From a checkpoint of a small multi-label image tagger.
Data: trained on rendered made-up planets, 14.7 epochs.
Rows from block 5 of a small multi-label image tagger, named by matrix and row number. Rows with one number belong to one neuron. Each number is 128 + 24 x the weight over its row's rms, rounded and kept within 0 to 255. All counts start at 0. Numbers have three digits each. After the name is the row's rms in percent of the matrix's.
Before each neuron's rows are labels from the 100 images, of 14848, where the neuron reaches its highest value: "strongest on" is what is common among them. Only what is clearly more common there than usual is listed. The data: rendered made-up planets. In brackets: how many of the 100.
# fc1: MLP up (model.blocks.5.mlp.fc1.weight, 1536x256), inputs 0-255
# fc2: MLP down (model.blocks.5.mlp.fc2.weight, 256x1536, transposed), outputs 0-255

strongest on: cracked ice world (86); full (52)
fc1.132 092:098098101120163124124112155145136134153138130112152105150156161122140133100090097114077120131131150164126090153136134153178142155110106108106127088161123130124147115111159136160129124171160187081128126127146082160096195162124109104123124117116117128130101171083121129133126101147141084140110148127128151089156123135102117178115130130122165098142091117125117104139162120133160161100109105073157118119116145120098148091128136104135120115114086146128099119152155135107107122097159142101090127180150100116144122109083095105123087141148115143117124131130129139101181132121124128123109104157110171143101130124132155110084109131165140113104090133108110144133191126127164127149111112172182116131174168145129123133126139141148139102102115126133127110118086124123132073105159157
fc2.132 083:072121127130111146157119112135121137111124106119149128117152120145115123150109165110144136167145106173124115124131160123096115138126125149112131209122125120103129099141087163091148147126108113145097157101087155130156108126126192079146095111174129173140157152149113106145087115099165189150137115156125125138112119182123112107101126139124093137132120127149153144110097154134142138134090145170116184129159157147161085147101142100133137134136089140153125131155125105153154120145149122131120127145161136145111147140087152137125120108112147133112142134122113143164138156162142108181148093099174137043124149150101067136128121147115119121142120148087154146135086122100126136121125167125102098138120098128116086114137125147098138086114093123102141119133104152120132155176130147

strongest on: crescent (66); moons: zero (66); desert world (57)
fc1.450 105:107129140157081144120154124127148114085160128132141167134142091112124120107156154121110123119117136124158163072132129150159154150149125100145138110137133129145102138114120139099118152147139175123170111125105101124164110108125125114155124134125130160124104130113132112129103129152096090097118154117168132171131112157171145080151125160140139120138094059161108099092173141122106196121144110160088130096130154148111143127121103132117112119119122126087121133178204135127116085140140143113103132135143140118105103114069134115096119123169149146141152111140173095173150140146110088121124119106151148154071143150101146111112139095105139142163125114147130125100144115112120102086140135154086100143130082129156115122160106139144102089151151109122171105123129179148125144177108127
fc2.450 116:102150086089105124099133160118157170139160123031104124148129153131143134139182141133118133186119125112131125114118123108119128168158128129125120114147176143123120136123172152096138129111109105136111133096128206139116098151106111195143166140088116122128141103102146143139100137148122128133092125134129122113102133133136140168156140142121043154133110141120113144127143117143170103130154139136173148112164169171130102108120111138145100152122119118140150075109128117114132166112122133127119135135143097153132136107136102122134158101097133124091126118154103153121032115191147129134151161114149164104131101115128111169092131128105116134119128135089143108107131133138144145151120109149126154130075134161133117127128099124146143123085120143113132165138133097136119144135121173

strongest on: cracked ice world (83); crescent (77); moons: zero (58)
fc1.321 078:127133159099119111093155099134077119147126112088108137138129087134094115126098145183112111108162105105124103105135127161135118088172150138150161106108152119148120146144132140146060151110162123154113107139096129158089128151125180088132142176105119121163160111127120132134155104160153121137117119121110088124167137117154097121064103164126134140156141114133128139118139118127146142123163119138135120090115126149144157130127078152108093139117116126146119119120127085139171119107082130152145131128137136115090080134163143103139166159086173148125152106121134141095170130146178135172134097136181097137130093131162117162138104134121171115085125123118160144140131134154120105068126073138146099089091137131146112149113124134120151136141144123105108131148114104085096114093133102
fc2.321 066:110125142117119112145165099118147126109146151154139125117140120103140107096138139153164154114119148135136141182115140115111149141071129099138131186170107139132126144151161169131138114137111145133129123135140119107151098134155015132132081106128146152125128166160147132149111164106150139149103155140135114125112104129119141107148164098114120151071131092140104124112100141145141148118148138101150093137137105124128119151162148112133116108130149126115122138127139143130128128150140161129082133112104127163134164121101123137094097139168111068162130110106162130087116130089140120118128117155088128163141169117106166123083121150156129126153156100095086075156155116113129134153129165128142130134087074123125183161116105089118138091141064135128136125097143094117164131092124161

strongest on: crescent (67); cratered rock (50)
fc1.18 161:094124166111117139125128108137114119145087113106073156142140153119146101123129148150122143076110124158108120118153146145135183129163119105161210152117131128148096087116148163067105123112101122147096132113125098113138098078160142125131093159096166139145134130099174111109163105204126122107087121116114130152104125145131118162122115109145163145098114088092156141110100088102125099086109131148098111111130121129147110103136109135192116150166086132130148095084136115127116090141130146134144122121155074097144133082135150101139137132157114131160154090116104131144149131158121115129103121129125138145135140144129108122159145110167102125137095101145137135108122127124142157128103132130135124115101162129145139174124200168123149134127125138133112134114119155106117108158076148
fc2.18 174:111131031127147127144114129134105135119123128137117116112146111136098131148148141122124091128117134108122117165132137143131123155134158122143117126120151127122143155133094115117136121134150118130136137142130129139129151147124104147136134140147140142138168117125123141117032135140110130098126105172101127137136131134118118082137143145122110120178099116120129130130112130111129100119183115137123113112143063121120158121134138166117138111110148147127120115113124121094134128139133116136094126123117153148142139132149132131133134106127117117137140149128088133114000148151128112102128123117142146028115122122142105140117118147106127129121075163099120146124118132121128125126150150124117150103109165113115148141099125122115119140149105094114128129131144140123138132089102052

strongest on: desert world (60); polar caps (56)
fc1.146 160:095138150147138096134107049125136117162120133167129158127134149104122082118151138176151200093113161145085113125136149157124112132133124122147144142163124132132136124156114163135128126105110190113127145159131120125111116131096159180154156102097119148092118149158147109145165155139142116125112086092116096112165127083114176150116102120094121118104140145163119110167117128128122136150144127108119121121102158088142116065154132119098160124123134136127138136112129140127130107183126114154045118080100148125143141117186141133154123133131126110150088103107133159131173109134137139127135122168107086165155154127140095160148141133118123066135112133131114112085138113086114144133098129136092126146184087158139110153140144102137149130096132126127132141121095124129123153123121117
fc2.146 191:111120113135137109104078125124156132108163111191142150125123149138130126103091110164140096068139112139152115125126117120161139128144112122115126061130125115119117156108122148154103151127130136122117137122119101126130158143160141089115098116134104111123129146128136112113101122139148111127169103122150157136164133161100125154086085151139091132108133138115113151112173109125144155105039133106121134152117142120127112112121116120139082176167134139131162132134109131154136120131126130099136089125112166101126064151110117088125104157084126137124126148134129124133117135152112107132131112201134130146147077155128132098146107165107130123150111114185172194160136129098159133143131108122127104133132107124144175125117175113068127147154120169096163137130099127141117094110204151

strongest on: polar caps (100); gibbous (61)
fc1.478 089:151131122129167090081146143167146109129119116062107147118109167160149158149148153094127141054179134100153177088142172154137104117158163125137140096130147136098137111111119110120130102133123181131178137130113127136084206137115134136099143117123134097115132103086141122121101106128137130121112100122124131088117142119120098109115113107132161115178121156129126093146173138123168137153136142097136149103099150126113153172149159100110101145150143119149102120138138126134151150088078123138137156122143137122133111135148100116184130171106072130134146072153053110138161122151135142151145109127143139125131123133142139115122144116091131131102114151124120146091147160121119114127121102112127119142145167111157109123126131102096088156096141150075129119155136127089156123131114131
fc2.478 089:160140152138154094148113146081101135132106161108157154131132096132120087081132140131118177102090128149125165128131118134150128105120058103161135129094073115149171139141087151096123122099122122158119128141135115112100082121165130125132138134111112142142078168138115100131160164113104118145138149125093120133075110131115150121113142111092140137083132130133134138128131132159095108113153099118141089108090121133105141125125180090105108131106142111123105123160149138116109122178157147119136139109131107101120158126084106153107126132155131105114149160116157139095117124096123154162145142123086132162127127152068117147103116094127115124179166129124105066152129120146110120117125162137135159122153101105172118153108121088125116143162144110181092135095109101133174162091130078

strongest on: ocean world (60); crescent (51); banded gas giant (40)
fc1.371 093:169131090121116131121144134135127129134165152167120158117135138122129144105110124158114135122127095112125121171146111119113122130102132189118095123118086112100134144119059121165165124163088096146181111149126145137113154141143166119086116067132132135134138177151122128159143127167163138133131178098151097118121121170120125135135156164104079111151128130147140122151175145129153124136091094109151101151113126134126133173122092117075124111125154128133109152144147143105103130078107108107138140120098149142194114153118139150142108143082122112095129115153107083113184105089107136138101143132140131135136165136125157132135137121066164131133119168103125109143172156111143113084141120128123119154093135094119093118117128109145132089115071116120139149124142107099107093087160125
fc2.371 105:107123052096148118116106139139165101102122105148131151122080108125138128177133120137112128107132128135111128123109127131189156125076109116124137136106111137145074134114098107119117117095132150118118150101142144123134151099130057074136150137172117120106127108134134129112107113115099136120117127139132156172120126146118112105146075123152143133169145116118150131126111130104127133101149149147116130097141097151128163117138132187154153125187164131142139107141134170120124106163172134112108106114135143119120133141124111109065152116081131113154145113137137213157176117129125114058122122111108121110124148145179153097094164146151131136132114160126122135159078147128121150107145149139120125143165155115142116113159126111146141089113141108137119121173139156161124138168091068

strongest on: cracked ice world (96); rings (66); moons: zero (61); full (53)
fc1.485 079:110129114144093103143139135171146135113124119124127086084126080097124143154167169127137074139109087117118153104147149132046112093109150108063132159138126137115134124152126147140188144121134137154106108127135123159089144111161150134092046134137141094136164122077126123130154111174108125118123128090144135133116156199152076141120143147132139139126180112100120134153133178133119130111114125148122138139147166117099150104130134174127092123116129109139126126120139117158154098122095135124117118114134138118134139148090133113133171158098159107136134155142121150099156107116132093097157123126154077087142133094111124100120172140105116187116088146096146108163114111149107147143117159145120142147123115153116096138145187127116129149117142127104150102128160118119126133130138121
fc2.485 076:156134134137131162145100099133129141142162135134147180129138124120126131129108133103155134136129126139151053122133121114126125125076123119143138097138111162132113120145128146134114131126131142105137114121124127133136155118099111138124200150127105133108072144142129117143137172125090172094164125193126097111092146128136107071148128108109129130115106145147118092151146110078130152088155153101152103169100138126113121119121145067136134149081136170125153142167169117173111130137117108105124135125101151125162068106127162144118156112142074151160110128122107056120162172088121146158188122150104168147127170125154135132069138133156115114132124135104131079114115108156120147115152140120147125115155108112121106120100111131115111087122095156120146153129111105167100101119118128

strongest on: desert world (97); glowing rim (87); crescent (52)
fc1.503 104:133115061113138082159106084138125119144132145179128178107134147113132081129116119140137114115139122049143135145097118124115175165089121135169106178098125107175189131111096151128131117119105207139127110114122132162112128116109128148173115103114130141109141069144146112129089094122117165145161114128123132116126167154163109113161151117118106124126102124128142074142117106140152160111139105115129159145120161117117121133121143108111136129122129141099129123133099090122118130124100147111103134162098173144126143141137153107149128125098171096109134120146079120157161140137125121117164152122131089072118193162145152123154134111155149102122059120140118128101122125163120102118108093110119141123180142129113138123092117144120111132120130143134155101118160160135104121111119105
fc2.503 090:141136117099114135123126141129077121128101130157110120059145110124115108136104126110092156185113119136112080095112114143112115132108129127110133101146130152095029136134088142123096147149129135139162069127117118146134205112148078143118155118088130133146088135133130140159195154113138123116153150111130101124174117134100125187116128129096115136137165124112087137129119127129118122174143091137138092145132041133104145140133161149104129161127110120152124151144147121120159104131151094123134111146146113104143124168120124144122150146160116123105144138128153098106176160111128134161127098132125150185105111131093121118082132146139135147120127135098132132148143138117128111120147191105120154144146127119101124145107155133108142131113111155134141161167130133114153100118128183

strongest on: cracked ice world (84); crescent (71)
fc1.128 093:141159127163110132108119100147148165105158154113128114118167130121159152112136130135141140123108041124120146127123143147038130102177167177118162112114141139097135123160127156144131155101120134121088121150116125137108155110116119088121122102153150103160129087037109121135217094105084086119115106101145146114146109134120091104169123170104139142145130083115129115143102101140118125127118193129095181161143139132112146108138127149136094099151134126127122123102142107128128137131079146134134144087139106092134161099141136153123112107123167156143102154109098150147148088127123121141133129122189120130104115112115119134154112134123120107142107100136186118146143164113155114108138141128129133157129102112108143132113128130127108162131136119136156107133108153137120137144157116
fc2.128 076:144178129145159150128117126150080142157158134064117162115142128144110115118142133162096120143130116120148113125127149100154102079109119103135128139160085163143065100119111094132118110123119151118100115128095111135104116136159182153075098142156107135148100189145121118133128141111117112083159137145109118132102135139140126011114127158125187128130145161144140123127156130121134129101138123124201094095110152119100114163087154062140144153146120154124137126162160116138128092143174123163137124126119134126143098127121126147139147122117109117111127111099118085065118096097112186117139135129124167118117166145138129126137201111151102135152127150124122110112130143134085126118139126115112139106113157126131125126149138121144132121119150131127164129140121098127120130130139106

strongest on: ocean world (100); crescent (76)
fc1.434 134:130078132147129146164153122120113124137153098163084134175107121140106114134102145131107146143124111113118178114102161123182128140114119133160129136102090134146161153112093127127135123185095152148152103094127095129153159119103113090146119106117124122149144148087091105139136117177152138136119093102136148113145145176126143116098110120109131087093113127125104117165153098129131163127072115151160149129100095133136133104103083108138138114141121122115171120139146147092151144141137060135098117120149116129141167154117120145116122103112160135115114087106097125155206143131130166090109188139120152122085138130128168116142115139125141122118102100157116140123114177148170099125062106141173124120101171112172135149130143164130121130115116138120152123090080128126113115133152127
fc2.434 132:150134119143128103161122187106132115128130133136112114102096130145149113064129143112126134255126109126146128165126138142121121144128131133153167167125129125123084120125080119058095134148127117138163117133133113145139106112135108095111132192071102123155114146158143115144123148136145122103143118137140111136125105149107110116130135084108132091105138115134125110128110143126105147121105106125152146125062073109137158134128121102111182124132149135119124131120132116178112126142129092162139098110138130126129110102115179150123138082110104132114116141137115130118213129099128161149128133113135155111142132118147090118100153122149086132127157149146116092128140132119156116131115149115127125106155103124109166129103145134110127147124085105142186107088159118143151126146143100

strongest on: ocean world (59); half lit (56); moons: zero (52); kind: banded gas giant (38)
fc1.582 114:154121111134154097111123128157111133163195114156100121127118140127118160126133154108106118108135118098115113160150135139132092141114123137134091156119111136110149139113106124155137138149091131115164108131138146126140153130145167108111105040144139087117151183117045140164129125167188153137099142132179110126110140157142130140115124108133091100129099144162164111121178132134142160156111097107141138158117123119110130180132120120089106110140144112139129130139155114107133136094109117101153189122120149124182128101111119156117094141085121133111129101163110128142181114081125141109127158140137116099094162113155170128152140119061148132088121144113114110135156128170138122098142128119140129139115165130145094094103117096098113101130092108115116113119100076110126103135156129
fc2.582 102:120119100118146120117124141115171116122102105142157167133099123139143117145129134154107122107141118123118166126103133140166132122091096120131132170087113113137100138100065110071129112110128133149125141129102131121124128115141102087117119156158113154113158121131151119112124117091113120120142123110133154138115150149125094078152109158129138123158111126103175118118126140110120167127136162142147112081119071161091169106120126137156162132164157095137127106167113186112136112177175121124093097110168111085115105124132116090107143136081133124137127133129154170137188113122139115122087109098121140113128131160151142077096137143131129169125129128139127147136068175100134123105147155179126149141188168121134119133194127126168141121134144084109125126162138179128139130170121093

strongest on: crescent (80); cloud-covered world (77)
fc1.64 127:136134139128122142128121147142108129169110125108141120127105155122095135100136150128114138082143114109155091149116154123111101078197150131108185129123115146124154101130146158064092133127103118131112119136118139148107107144164126161109109097146137112132144134124138132143214083104113112141134117106143172134131105129139113145124119141161165105130108071089118139076101126129111114096130157123141153093122145148120119161117106089157146102120088141150104099129175131148115140101126139115121137120138119071133126095122149150158107143146138143132134129101152161135184112152119120166129123088156148152136091103087123156135153142218122155177099090097181093108107119124157108111150133141136093104121117103112141166121133154128152143125138170131165114136119118170139104144144134
fc2.64 100:120127158119113152134122116154118127100131144121110128140099119139194132107136147106131135242140095159090141131140133128145114135194147155099126086130117123140071142134116095129140122128153152131108150125140120132140141103119130080129131150180110131131158126138112125117151088164091144114133163129103126126151125117131131059143074171114110120187124139115134143136133137132144115171135105144138172139176154117123151110138110084122125114116134129104113118136140086139136098147117099157148123124149104136125102124143157142151140072089140153109135119148131100106106121138118127153091131115120141113124113114102122124222099111115134143119109170097144119110143126146152096109112090116138109123092180162114136126114134142161134160137115129152163125163143119091153136149102067

strongest on: desert world (78); polar caps (58)
fc1.398 094:145166112088168121105118126182148133091120093116128157135173137106127124141147163130111137105131136091108141141131133128094140131131116121100179139139112086098145135127134134172091157133133172127151132143110118155097133120096126118127126139144131120105156122100125142110130134139120166131150170166123137137121135122138131143145141126075091135148152114102117148143148152150137167129131159107124190157117163147131089104132185093167099122131127108136118136141184097120100126106093131133086114078135115133133104122133098116171100137130078129184152131131128183126173111137107107140126151106088131101086172105142125083089142116121120080179099106161116130097143086138132109128135081127129128151163150178170127094122146110133089087137153106132131108091146087136138126161146141
fc2.398 100:147120145118127147133130133147103124148116121149166131069131122127138117114096131124102126116179076110130110120116125118129143128144133127154146148121113156122090110143138151130119108132137148103128195118173133125124108138164170106118135105144159166125075140150091129201152131131148147121122113109137122124097164133079117136095163129131152131140124129138156138130062139117123135139149127128122062116149141163139147128140113096067129135176132137152117137119110099124123120123128131162135141137100119107119128153127141108160135128106142145096147119132131086172120148094161122216103141119184196161110123131048121113081140104139142122121093151099136099117134118099123147131122164137124141108112091162093100155143107141110102168137122133153113130078118175139157127131165105

strongest on: desert world (98); crescent (92)
fc1.42 113:127126127156158145135139086177120146124137139102150156115077100154118133099152097133133081088121126078151115132116120112085140145175150101127164170104146121159138085165131123111105138135133129126099148110121149119116133109120147145130126125120133088125121107113148114091144048058118117127137131148143146140145115124163110142134150098129170150147115089126115103093087125094116151097130132135104114143126117150117146144147159110142067172107094150136098132166090120136097138102119162116102131126162130120114150098122123164125106137185113146093146126149148190102149132109109143115119126093114130106125158117107109106098115120209125142127104091150157081165164148165131126105117130117121133154176141131123137120118126140169154149130123156114153182127111138133139135105166153
fc2.42 106:165111150135225136146121162136113137075121135168126124099129091145171133126106121132118084112151099157135100159139139113164127116129112074107143147117126137130060142113107140134149132123128108101112126128134123111161126112128059101128088121113117156144130155139118129130083146140148128116125097120127150120179129129147134147092088157163166113128178122138174161099103151122116151141151143140135184122152091131167159116130110107154149120145123119151125122110131127115137101197123114109167129131141141089130149103126124139123114135063133125140123139136142157143174100107120161145088128110122155185129128122105161118133144109113134130113090161138144156139090148130139118122112133118150126122120177137118120114163136147123129158183136141135119120170136120138160099208145159

strongest on: cracked ice world (92); gibbous (68)
fc1.383 107:128150117136172145107122106178124129106133151152130216198142139125155167137115176103145134086146129094129122142131086146127124116149128131109144137122136113116121137138109124114135158130160147095117143130120127131102154144148158121120090152086135138124119119129105120114130115103103160120131154116115134107180133188169097109115169160117108149129143086145125137147128184087132114109141136117123149129117101105149108125160141118125091121141132108115130149166149148093135157149136124145100146177122127102157093122104137121145153126164091118137122126116154115122182123136123108179129135075118078161126128096132130119116159113127126130196130074116151094075150099120101123119117116155089114156150098124144130106130194131153116153183111108095145130133146140170139114136124179
fc2.383 104:138117146088140099154132117136148128144107149138122132092137130139129131126113117096134130091110098135156156118154118117076130170147146128116135106131118122148092125125084142119109144078093123167140080126128136148139144130117099133118213104184107139128135107120140152166176096128105123161154106133152132099190124088138123158142133144106140117147106143127148137135121110123144131102082147143108127177141169154034197140127156131125129121131148101111140153160098135156143144146157136149109118062130131121110089127121119139121120127153170135160119149125108149146158141133120144150131146137104177150098116143150117116121124126102167138123139134113145086113116130129120124176149137119145128079057168135091102148115120121087117112067104120160162133117134123148133101152149113

strongest on: crescent (60); desert world (41); lava world (33)
fc1.112 109:085124132129097125108155109139135146129121151153095141170158123085131149124122175152121136062087131158092138151113135152131134119141144085167168179151132160135109114117126145079085118130106124140129139146114119127122128118140136157149120124124135126104134160114146107119135147162096117115073138077099112146129130162131100120172087119122200120131118088124138126170092126128119097099153154158104129098134119107146124140124095140156132152140187126126133108135155125128174085106132151140123146122156058127131144145109130117144122132108108200141148148083089129126151120164060097121141136123198087129083122160136144123153134118118092165121114129104121092130138143119146140140149108120142122150123088099150117123118154129088089114143121137114094123131090133119131137125094102
fc2.112 115:130124012114165134133136126108134122125131140100137140117124117117109126155155135109129136123139147112113091141125137117123099127105128144138126095135128131110100167142120121123114118107138130130113154113114121123143129145114130135119152132164124129128137115116122135131042155140098142116151131187124135126120089106119144127132154118125060154142104138153143105141136122126130074150185106122125121141135068123148144114107120143131129141087133125127131128123133100116126135173092129124107149127133134147129113126140124113141143136150118105137141131118118115111000156144133118126144128138118140037137150116150083124079093164120107143156119164091112103131097135108135130126127147136125173093067159128138157157118141108118129118105113133139129132129148110121120145112163063

strongest on: ocean world (97); full (66)
fc1.456 077:141116094107166175130135098125118157107136076118107155166105168101129108142126078130097119144119144125147124161150138098142127133143121138108116120147078122156151136103112163117130111125086150122103111149129141106131142119146125105165095102103110119129137152105125182102157106086183138118128174089114132177130107167107137138120093143120134071134088135169105104116150150134080094156114145144141125114100109139131151137162075104107128134086150154165153117118190126101149110105131105109143158149146140097132140142143126155108096160116101107129136158137131134116145083103164122134124131123132153148119114182109092114107111141129141153060152150126132104110124150141144047109110112103158115116079136120091120126139125132129180120134094159142125110125087113149127128130132160
fc2.456 061:122126102133106082109139136115149133118125135160139144097087101109150153108148169176139127119096136122098143134119149127145100119084136110086091146103155116120144136155115132144122111122146139100134149118088118148125127107134110094122152160139145133118154081128140133117127123142101108105109132111169159134135112102138130106195137110159044220173103142136133142114115131143147145102156125131146128178095150144124082118085112119129163109177154117123113121148125149110115124105170121151084114147134140122139114179131126112120112106163174136140106114128153117085175126158106104079128142103132126102121130134107104159191159136151131124144134109132091180129079140084129145110128133117127119152115129126162156093149144138139138087109186113124176159127137103113116127138127152

strongest on: polar caps (96); gibbous (58); cracked ice world (34)
fc1.308 099:085082109142153158098127129121119110111117127143124094167136156177104155124111101139117119131101137173118148150129131131191144096154109136105176122133086132131151093083168151124119138152133156109128105132136101119086172131158130106128134087089129150119102141134151106141170083135163097102122137098127158093170098151116125184112090118152174099132093138133092127182124105137108140145105122098111111098118136124112104145172112104156126129130174177145150130143135131115151095121124127109086118147142145098128115141124105117099086167134124126135115116086136130131139108116141148122117104159054121124132092117127131122133108123140162110093097125159096157153123162119142131131106146144166121138192135124126147103137135139146132155127102145168159085122067101132110117089132110
fc2.308 081:098131106133139117160174092128129136162137124133157146118185117098138112139129157163156118121134105100115108170136128125146090142085150141102120187138143110113116084154100160120155098135106140131127134142124121152151100116118135064129112108156126168136164112117129134118098135092146166114113134156121126176131137146117124088144181102134084193121114143115142148098118127089129095106095143155135108155138101113156070120082122121099140100158122164129125122118110145122131122117141155127137119136142137156118141131086171126123113126128140128107119120126103154134202128117150114131130133100157124082105171146125091162136143145125140102123137124092138100077085127118129145130135145132087064118056137137115103123165115137128149079113090120117138129114122154144104139134114203

strongest on: desert world (95); polar caps (95)
fc1.280 120:145130083135124098128132137180140117142102159115129174128104168132124118111144153125120081097161115118108126186134140098110124160172094131095121146113121090127148128085128114100105137111119184132144114149108131144131129125122142136128125099129141078121122157122116126139092091131149122089092138125116171133162112167147126158140131109168122122163099203085072104152145122142148169128151129131117171117100146136121142138116152118145126134167093104116121125160097073076131114105151129094105112151143157152143132134138095124134082144132178146139156108128114127153144136141118135129139186106148127142091146147124156101121137131145135118109106128122172113087137104123128113101125076115136143113179166115189116079133106132174139140128121141103119139087082085138140151133119155
fc2.280 107:129144160138151121148155141096090127124130139126127121098143123141107087103106145135118137127125124103136160115149123118123099098144124106179137163126091125122094117180101182110127113133142130114133131133132110135105148082153117137122112143101154178113138147162116123119211155093100143148140120114113123088101121131114123112106163089124084125110167135128159124112088151096109085144111103122147106150137083113150082129093160117134122135137143133146106108154148161149135096156113123149155135121141102075146139124102187126142124113138099102110124121106168092126144127132128147132116109108080151198127160145073109109071117085139095088142122117139100106156103155132091122141119191140113137154146106121108117155143138155061090119120105130124124143130119155090167135118138158

strongest on: ocean world (100); crescent (94); moons: zero (62)
fc1.695 114:160098121129114110180100147088092121142149117168128165170146121127143096151106140155131130131141137122117129124124121126133169163088151118177098144111115173145146157166086147137125139141126177154131142140119116132110158092101127084146104111124124125152124153096134110148068136183152149110129118101135114118143140152143136111137128115114094093141132117101105096186107140141171157128095110173132149125090145149095157123105110117083140130133115142093163169145157130106157133144142114086114104147127118152156135139128108128073124098106137095082125075128099128164205129118119153129120181109133115117116184130148125110142162128108111119126074124152091145137110150135150135116099119103146082118099135140102110149098113128105106142114159130118120156160084148140117132151149096
fc2.695 117:138132155139129114160103163134137132116154139121126110138088141125142111079121115104140163239105137136130145197120140155132091152142115158113141108132107108114029113107110132107123152137096119097140107120132121113153144118117119119095135156091109102140111160159133102149174130154126130151149152125149131105140123137125123087138114119129120092048124130126127121130123144115097117135151089140152090124116102080134144139152113116127153110125142124120114108089134088197095133149150116145142115101107109139064089112143146133129141114131129148131129131140144123121239118110131136144131122150119130137163093102120132141136123155137107125120161138106139102132153124130159119129142177127151132125124116129122166152122161155121139138142091125159174114132168112135162141108106127

strongest on: crescent (69); cratered rock (57)
fc1.258 091:106118103153127109148096154118128168111120182135119153143160152133126113125131116175108121105087140176135155103132129158143177141159145147110180112106120131118134159118133126089132139082122131115105131116107100108097102131139181157175129112119132127090145141109136148116108114165107153128065106123123176131141142134169095134180111138129156154154145092102111167143131142114118119097147142155056137112118112124143129127103127155166140130170117145152093133107120130121116092141144134132090139120113093126060080124104071104164119152130125129157152162120119148159138142130101124128130161167136105154108112127102112082121122131124147147131140102125143128122147162141135140138122113128150134168103141105162101135138164160139067108126116128167100158100106089129109145124081069
fc2.258 093:125125033116138118144141103121116112118129126086125123096146108140107101124156139118152129131112120120125086137109140127146102104088127097153120110134163114115118118135088109162096125132137129178147111137117152133125136137141116117095137155196131142152132100157128134136106163141121122123161123154149132122122103130121133108101140159126090121135070138144137114138142127131127099143157127144145102143123110100114117141125156164110145118135113137121120126141136113149184149127130101109082143117105141119154141122132147158131120140151125134150121148098080121097004085125120105123145116155139132053121176116171102118114109156129096123152092166097112145138131114103102131125161142123120198105124170132109162144152123097100167123094118122116133115125129135102107106053176117

strongest on: crescent (55); cratered rock (32)
fc1.254 095:128099170120128128118138106108135103100108088124091150117141101103096128126099129107116088121136091117117144131106177113136095131159158066159144127076149136124162136092095121119094097145113138147138100139076139129135096102132154131169127122156147138150147122130111070135126112135093149075104155102077130130114152188084088066138091117133135123125168123129109130145133126164153164096145083125097136141103170139124121138126127126178137140140142162126131102126134146137148111156150150116143122119125129128125154150146129131123130118127121117112112121112126153180130127162105123134131099193113116170105140119123125111094116122156102119180093152143141142172121148150097108054113137164132107127109139169127104136130137093146141133151110123086135172178092132136122114158085138
fc2.254 047:110120156121129138148132133134161147121156136096114125178134155104155122147142157162117132108095140136128106140111154149097164114153127142162115190130097112158116153135186134103142143114082124116152101140149128127096099112128087137132131140091112118135103114119151119154059170134129100122124160104128154143109121116116149160149134150121165110139115123118153149130135117119147119101076141152136123124130172131132118134162146166107106164118140126116121133093114164101123128125077112089119158153136158136116121118130113112111152119121128149121133151147135132122039114122130148119143133172128108049119077120183168126183147154093140129105147103173140164109155151134123136117151163152157188120127125114154151113108118101149126136094081112130118133083105112147143100130062100

strongest on: desert world (92); glowing rim (87); moons: zero (73)
fc1.320 078:146142120150104120141145089166119084097127135134147156112102140122142159146112184133144127119164145100146096073117135134124141159115147113159145118137171075131160126127122115136102106127099135073155112124120154110098147147143132123122118129138134182131156115154095139145079122118138130094147118135140178104142141152160091085137142139133140124146103134122107118165117115138100140111157098167087106134129127106117108119121134072124081130121137095138123100127138126115165120140126157145181158179120104131108130074117129135104132107142123130133161105120108108131146136184131108121126123154152108123077117141125172117086139079114118177142110119139152116122171142135086134093144141127131117155130173151118144100133136122133088137109145080072186109133176130209131120148101134
fc2.320 070:074155142108139127128123111126121134139121125124080124125120118125108134111158108116108106174086128159141101164098127110125122131214132115103105135133129166148080139146132142105133117096147120166125134106110139181185105151088092213144120155118121094134136140119148099149166118128137101174116151134122122132146127159115153255111123148127144132152150109108164147130110136117151115101104145133136152133147106137136148135138152139128163127114113154121149154156089099117105151124104085132112163140136122153130134148104079136148129138107136131103126137133126163107113127130125120168130115157127159130137093165121119135103091152103136115094140125138144139117099156147133092150123137172126125102133131126103111110122106113148134128122085134090088153152068133115162132151136157

strongest on: crescent (63); moons: one (51); cratered rock (47)
fc1.735 105:082107162132156111142145108128118106149103181117075101154157154135112124103160155158116108089110126164119120130129182117156165151177140135155182111121167132158087109109174166065113115116087125133141137106085101127147100103163159167129131161117105125121158102097162107117149097175119104099116140101118141112125133134151140132132076132147162171145146060111164160137123096112127114100110145153133114150106102116145147133100118124180094127132112135118131124115197127146119092157145127136118126111143103067106098129131098097131117157146094143169159131106121115124171144168117134123118111166159100145118091157106122104138162119133118121115089127121119115114107143138093139132082160125147142099109136127140123127149167126122145099127129130116116125101104139135116126138120122
fc2.735 096:142129089148138124174098108132142149126137139119138133106141125125093126160139134131130117120092129093112140146129123113129130120115141117165124117121150136110092149140094087149129135122153134132127150150151124138107144136101076102118106126129168146139121096154124122100016166162134153115136105198136129131117103128102127059126147114117118139142090133127140115134112118115119091112212102128127108132124105103121123104127143182124135126117132177142131117103131126118131146112106127111126149125102124142126143123159137132119142110165103127130136129127110108118000136137115092102140126140134122068127159095166085168151106171123126125133136137130069139090131127139112108130139126115108159085112151125140149148118129123111112146102100129140141130114133141119125112052124078